From a checkpoint of a small spectrogram enhancement model.
Model: 8.48M parameters, log mel input.
Data: trained on telephone keypad tones over noise or synthetic speech, 39062 training examples, 28.5 epochs.
Rows from block 2, named by matrix and row number. Rows with one number belong to one channel. Each number is 128 + 24 x the weight over its row's rms, rounded and kept within 0 to 255. All counts start at 0. After the name is the row's rms in percent of the matrix's.
# convs0: first 3x3 conv (model.mid.0.convs.0.weight, 288x288x3x3), inputs 130-139, a 3x3 kernel for each
# convs1: second 3x3 conv (model.mid.0.convs.1.weight, 288x288x3x3, transposed), outputs 130-139, a 3x3 kernel for each
convs0.115 095 [103 110 108 139 141 142 120 121 115 109 107 105  95  95  87  76  79  71 108 131 143 104 118 132 109 117 124 147 148 142 142 147 144 110 127 120 116 121 117 140 141 144 146 149 152 144 148 158 146 152 159 132 129 133 111 117 115  90  89  89  96  95 105 140 137 134 146 141 134 143 144 140 128 138 129 122 129 126 137 138 129 136 137 140 130 130 125 139 147 143]
convs1.115 101 [105 105 106 104 105 105  98 100 100 162 165 164 174 177 177 183 185 184 134 133 132 137 136 136 138 138 138 126 127 126 123 123 120 126 124 121 112 111 112 109 111 113 109 111 114 115 112 112 123 119 120 132 128 132 139 139 143 114 113 116  92  94  96 120 120 121 111 110 112 101 102 101 130 129 127 129 128 124 133 132 130 129 128 127 128 129 129 120 121 122]
convs0.116 084 [129 129 122 134 141 141 122 128 130 108 111 111 104 114 108  99 105 103 107 151 179 103 138 171 103 128 166 143 150 136 142 151 137 159 174 172 139 143 146 146 155 151 129 141 137 116 132 137 122 129 137 126 132 135 144 144 145 123 119 126 133 130 138 146 144 144 154 144 139 127 123 112 133 156 157 136 155 155 127 135 140 119 118 127 135 122 122 135 128 124]
convs1.116 101 [138 138 138 138 137 139 136 137 139 122 127 135 142 144 160 155 157 174 144 144 142 142 143 144 143 144 146 143 143 134 144 145 133 149 150 137  99 102 104  91  97  99  90  95  94 121 112 117 109  99 105 110 101 108 110 112 115 109 109 112 115 114 117 124 124 121 119 120 117 122 124 118 134 135 130 132 133 129 131 133 131 115 115 114 103 104 104  98  99  97]
convs0.117 093 [154 144 148 143 145 149 150 150 154 152 148 152 190 194 199 158 162 167 134 133 140 134 139 138 125 129 135 108 109 117 131 127 136 132 127 135 130 127 131 144 139 138 166 164 162 142 140 140 137 137 135 107 103 111 128 123 127 132 124 131 129 131 132 147 143 151 130 125 124 128 130 123 126 121 121 144 142 140 150 147 143 126 124 129 132 135 136 121 119 120]
convs1.117 116 [127 127 128 124 124 124 112 112 112 138 139 139 140 140 139 123 123 122 130 129 130 126 127 127 124 124 125 141 140 139 157 156 153 158 156 155 131 130 132 125 124 124 122 121 121 143 143 143 146 145 146 135 134 134 157 156 158 166 166 167 169 169 170 110 111 112 113 113 115 123 123 124 117 117 118 104 105 107  97 100 102 120 120 121 106 106 107 103 103 104]
convs0.118 101 [117 130 117 124 139 136 121 135 129 106 106 110  97 104 100  99 101  97 108 151 184 108 147 187 120 141 175 157 160 150 162 168 163 149 181 173 119 129 128 126 131 133 138 145 146 118 135 144 136 142 159 145 146 158 137 139 139 127 126 130 117 119 123 116 118 118 135 132 125 135 132 120 117 125 121 113 126 125 136 145 140 130 127 137 139 133 139 153 140 144]
convs1.118 097 [122 122 122 120 121 120 118 120 119 141 146 152 156 159 169 159 162 172 139 139 138 139 140 139 138 139 139 138 139 133 136 137 128 140 140 130 100 103 105  96 101 105 101 105 107 112 104 106 114 103 110 121 111 118 119 123 126 107 110 114 109 110 114 120 121 118 114 115 112 113 113 109 143 141 137 138 137 131 137 137 135 116 114 114 107 106 106 106 106 105]
convs0.119 097 [117 126 116 126 136 133 128 136 137 107 108 112  91  97  94  86  90  82 109 149 172 107 141 173 110 139 164 160 154 150 163 166 161 155 169 166 117 128 122 122 137 130 144 151 147 129 139 145 140 143 158 139 146 153 127 134 130 116 121 120 114 107 114 130 129 121 137 131 126 135 135 128 119 129 119 120 128 127 141 148 140 133 134 137 138 130 144 148 144 153]
convs1.119 090 [116 117 118 115 116 116 113 113 114 142 146 150 156 158 166 166 167 177 139 139 137 140 141 140 140 142 141 136 137 130 133 134 124 136 137 128  99 101 104  94  99 104  99 103 107 110 101 104 116 106 110 122 114 120 119 122 126 108 108 112 104 105 109 119 120 118 113 114 111 111 111 107 140 140 135 136 136 130 135 136 133 120 119 120 112 111 112 107 107 106]
convs0.120 074 [131 136 127 128 139 136 127 133 128 106 101 104  99 108 106  99 101 103 103 159 183  93 143 181 105 144 177 157 151 132 154 158 143 164 183 172 131 140 139 139 143 144 133 140 140 115 126 132 117 121 133 124 129 142 147 141 145 125 125 127 138 132 139 129 134 135 143 140 131 129 119 115 136 154 145 129 151 145 133 144 140 121 123 124 124 114 126 138 123 131]
convs1.120 088 [134 135 135 136 135 136 133 134 135 129 132 139 146 146 158 159 157 169 140 140 139 139 141 141 142 144 144 143 144 136 144 145 133 147 149 137  97 103 107  91  97 101  89  96  99 121 112 116 116 107 112 118 109 115 115 115 116 111 110 110 119 117 118 122 122 119 118 119 114 120 122 116 142 142 138 138 140 135 137 139 137 112 113 114 104 105 107 100 101 103]
convs0.121 076 [130 131 123 129 136 137 111 130 127 104 105 111 106 111 107 101 103 107 112 154 172 103 134 161 103 129 165 133 153 144 141 153 140 147 174 172 132 140 145 145 153 150 132 143 133 116 133 142 125 127 131 124 132 129 134 145 145 116 123 118 132 129 134 144 142 148 152 145 129 134 122 106 127 153 157 128 149 162 121 137 140 119 120 123 137 123 120 139 128 117]
convs1.121 104 [134 136 134 136 136 135 133 134 134 123 131 140 138 148 165 147 157 178 146 145 149 143 143 149 144 144 149 141 143 131 142 144 130 148 149 136 103 106 106  96 100 100  96 100  97 124 114 118 115 104 111 114 104 113 104 113 121 100 107 116 105 108 118 124 125 118 119 120 114 122 124 116 133 131 126 133 130 125 131 131 127 116 113 111 108 105 101 103  98  94]
convs0.122 061 [121 106 104 122 114 108 124 119 128 103 110 104 157 159 165 165 177 172 149 141 141 148 133 135 142 139 162 102 104 118 109 120 143 129 146 163 118 117 118 129 124 127 144 146 151 113 121 139 135 142 147 136 129 129 128 133 145 113 120 129 120 134 145 130 125 138 125 120 133 115 103 106 112 107 104 123 120 121 137 139 144 131 136 133 142 148 141 150 142 142]
convs1.122 118 [134 135 134 131 131 130 122 122 121 150 153 154 146 148 151 133 135 137 134 134 136 128 127 129 126 125 126 157 157 154 167 166 164 162 163 160 126 126 126 117 117 116 117 116 115 144 144 147 135 133 136 123 121 123 140 142 145 149 153 154 165 171 172  95  93  92 115 115 113 122 122 120 128 129 129 115 116 116 114 114 114 109 107 105  86  85  84  96  94  92]
convs0.123 090 [127 134 129 128 143 139 122 131 131 102 102 101  95 105  97  99 100  96 106 152 180 106 151 191 110 143 182 161 160 138 161 162 151 166 184 173 123 138 132 128 143 141 133 137 139 112 128 131 122 131 140 137 142 148 144 147 138 136 136 134 135 134 136 118 123 122 140 135 124 127 126 116 132 140 134 123 142 135 134 143 136 121 125 126 134 125 135 145 136 143]
convs1.123 090 [129 128 129 128 129 129 127 128 129 135 137 141 153 152 162 164 160 170 139 139 136 138 139 137 139 141 140 143 143 136 143 143 133 148 148 137  98 102 108  93 100 106  92  99 103 118 109 114 117 106 113 121 109 116 117 117 118 112 110 110 117 114 116 122 122 119 117 118 115 119 118 114 144 145 141 140 142 137 138 140 138 113 113 115 107 107 109 100 103 105]
convs0.124 104 [127 128 128 124 136 137 112 124 127 104  99 107 103 111 103 102 104  99 111 150 181 113 144 189 121 146 184 145 157 150 148 163 152 150 176 175 130 135 132 135 147 144 133 137 137 107 127 130 125 128 138 131 134 144 139 143 142 130 129 130 134 133 132 120 127 123 140 132 126 131 123 110 126 138 143 120 136 139 123 132 129 127 127 126 138 128 134 146 136 135]
convs1.124 099 [130 131 130 130 132 130 128 129 130 133 139 145 149 152 164 156 159 170 139 138 137 138 138 139 139 140 142 143 145 136 143 144 133 146 147 136  98 102 104  95 100 103  96 101 101 118 108 110 115 105 109 118 109 116 110 116 121 105 111 116 115 116 123 121 122 118 116 118 112 118 118 113 144 142 138 139 138 133 138 137 136 114 113 112 108 107 105 102 101  98]
convs0.125 076 [119 110 106 113 113 107 129 123 120 108 107 112 162 158 164 168 168 180 149 140 147 137 131 139 145 144 161 105 103 123 112 122 145 125 142 164 126 119 120 123 118 122 157 146 153 118 119 132 136 145 150 129 131 137 124 127 143 120 119 127 122 134 143 129 132 146 123 121 132 114 108 109 120 116 117 126 127 126 150 151 153 135 129 127 147 141 133 158 146 137]
convs1.125 115 [136 137 135 132 132 131 122 122 120 148 150 150 144 146 148 126 127 129 134 135 136 127 127 128 126 125 127 151 150 147 163 162 158 161 161 158 124 122 124 114 113 112 114 113 112 142 143 144 133 133 135 121 120 123 139 143 145 148 153 153 161 166 166  97  95  94 115 114 113 123 122 119 127 128 129 108 110 110 110 111 111 110 110 109  92  90  89  99  97  95]
convs0.126 102 [118 129 123 120 133 131 124 133 126 101 108 108  94 103  99  95 103  96 106 153 186 109 150 188 118 142 174 160 156 154 164 164 163 155 175 169 117 124 126 127 136 132 140 146 144 123 132 141 142 146 158 148 148 157 135 137 135 128 128 134 118 115 121 115 118 116 137 129 126 135 129 126 118 128 121 111 128 121 136 145 139 136 129 139 144 137 143 154 147 150]
convs1.126 093 [123 123 124 122 122 122 120 120 121 144 147 151 162 163 171 171 172 180 139 138 136 138 139 139 137 139 139 140 140 135 138 139 131 140 140 131 100 103 108  94  99 105  99 103 107 109 101 104 115 106 110 120 111 117 124 126 128 114 115 116 112 112 113 121 121 119 116 116 114 115 113 111 142 142 139 139 139 135 137 139 136 116 116 118 106 106 106 103 104 104]
convs0.127 080 [127 127 120 126 137 138 121 129 125 101  98 101 100 101  98  96 102  97 107 158 182 115 150 183 119 147 184 144 151 147 146 161 153 152 182 179 122 133 133 132 140 139 138 143 142 113 129 134 126 133 141 134 140 144 136 141 140 124 125 133 132 124 131 126 126 125 139 136 124 132 120 110 124 131 136 117 137 130 130 139 136 130 121 133 139 131 129 150 137 134]
convs1.127 101 [127 129 128 128 129 128 126 126 126 139 145 151 151 156 169 160 166 180 142 141 141 140 140 142 139 139 141 141 142 134 142 142 131 145 144 135 101 106 106  97 104 105 101 105 105 116 107 111 116 106 113 117 108 117 118 123 128 108 113 118 111 113 119 121 121 118 116 117 113 116 117 112 143 142 137 139 137 133 138 138 135 113 111 110 105 101 100 106 102  99]
convs0.128 072 [152 146 144 151 144 146 151 150 155 157 158 156 185 192 195 152 158 162 131 129 138 123 131 130 123 127 130 114 108 124 125 127 138 138 131 138 133 138 141 140 142 143 160 158 154 139 138 137 126 124 129 113 105 106 125 115 126 128 124 127 133 130 135 136 143 142 119 121 119 123 117 118 139 138 138 155 162 159 152 155 149 126 125 125 129 126 126 119 116 116]
convs1.128 092 [135 136 134 132 131 130 117 117 117 136 136 136 139 141 140 126 126 127 128 128 128 126 126 127 124 123 124 140 139 138 154 153 151 152 151 150 129 128 129 119 118 118 117 115 115 134 134 134 142 140 140 131 131 131 155 155 156 164 164 166 161 162 163 118 116 116 117 117 117 128 127 126 118 119 119 106 108 110 102 104 105 121 120 121 106 107 107 104 102 103]
convs0.129 081 [123 124 119 129 130 133 132 132 129 105 100 103  90 101  92  96 101  86 104 154 172 108 156 185 114 153 166 166 158 136 173 176 153 169 182 159 118 125 123 121 136 131 134 140 146 114 123 125 129 142 148 148 156 155 141 134 129 136 137 127 125 120 118 115 119 117 130 128 123 135 131 129 131 133 123 122 131 120 143 146 139 121 127 134 137 141 150 155 152 161]
convs1.129 083 [121 122 123 121 120 121 118 120 121 142 141 143 160 153 157 170 162 163 138 138 134 137 139 136 137 138 137 140 141 135 140 141 132 143 144 135  96  99 106  91  98 107  93 101 107 118 109 109 124 114 115 129 120 119 123 120 116 115 110 106 117 112 110 122 123 121 116 118 114 117 117 113 145 147 143 140 143 139 138 141 140 110 112 114 104 106 109 100 105 109]
convs0.130 121 [162 159 156 122 122 119  92  94  96 110  98 104  99  92  92  70  69  65 139 143 137 148 162 160 155 162 173 113 107 111 116 110 111 131 131 131 163 159 163 137 135 135 123 125 125  85  88  81  91 102 103 109 108 116 124 126 127 124 126 123 148 150 150 101 100 102 111 113 106 114 110 104 149 139 135 142 130 128 130 127 126 110 118 112 111 119 119 138 132 137]
convs1.130 089 [158 157 156 157 156 157 156 154 155 198 195 197 205 201 202 194 189 190 118 119 119 117 117 117 119 119 119 147 147 145 144 143 143 141 141 141  96  98  98  94  97  98  91  92  94 137 135 136 150 147 151 182 179 184 121 123 118 119 120 116 124 123 120 138 137 137 134 133 134 125 124 125 125 126 125 127 128 127 134 134 135 112 113 113 115 115 117 118 119 121]
convs0.131 102 [ 96 106 111 145 150 157 130 130 130 109 110 111  91  91  85  77  78  77 107 138 162  96 123 148 109 121 132 153 150 143 148 155 146 130 144 144 114 123 118 140 145 145 155 161 155 143 160 166 150 166 180 125 128 131 125 124 123  93  92 100  99  99 106 145 143 142 139 142 135 133 132 126 120 131 126 129 135 135 141 142 135 128 135 140 121 123 129 138 140 141]
convs1.131 086 [106 109 108 104 105 106  97  98  98 148 154 155 165 169 173 174 177 181 140 140 138 142 141 139 142 143 142 129 129 125 128 126 121 132 131 125 106 106 108  97 101 104 100 102 107 121 114 115 123 117 121 124 119 125 127 128 133 107 107 112  98  97 101 115 116 116 109 109 108 104 105 104 133 133 129 129 128 122 132 132 129 126 126 126 122 122 122 115 115 115]
convs0.132 101 [119 129 130 128 138 138 122 124 123 122 121 120 100  94  93  95  91  88  98 110 106  98 105 100 120 112 105 149 149 147 138 142 136 115 123 123 128 134 129 129 135 133 134 135 131 122 121 120 113 118 123 134 137 136  95  96  91 131 135 134 125 123 127 140 140 137 144 143 137 156 155 157 154 156 154 136 140 144 132 136 137 103 108 101 102 101  99 134 133 132]
convs1.132 115 [101 102 103  99 101 100  96  97  97 153 156 157 166 170 170 179 181 180 138 138 137 141 141 139 143 143 142 116 117 118 113 114 114 116 116 116 130 127 127 126 126 125 123 124 125 121 120 123 123 123 122 129 128 127 131 130 133 103 103 105  86  84  87 118 119 119 106 107 107 100 101 100 124 124 123 129 127 126 131 130 129 137 137 137 139 138 138 125 125 124]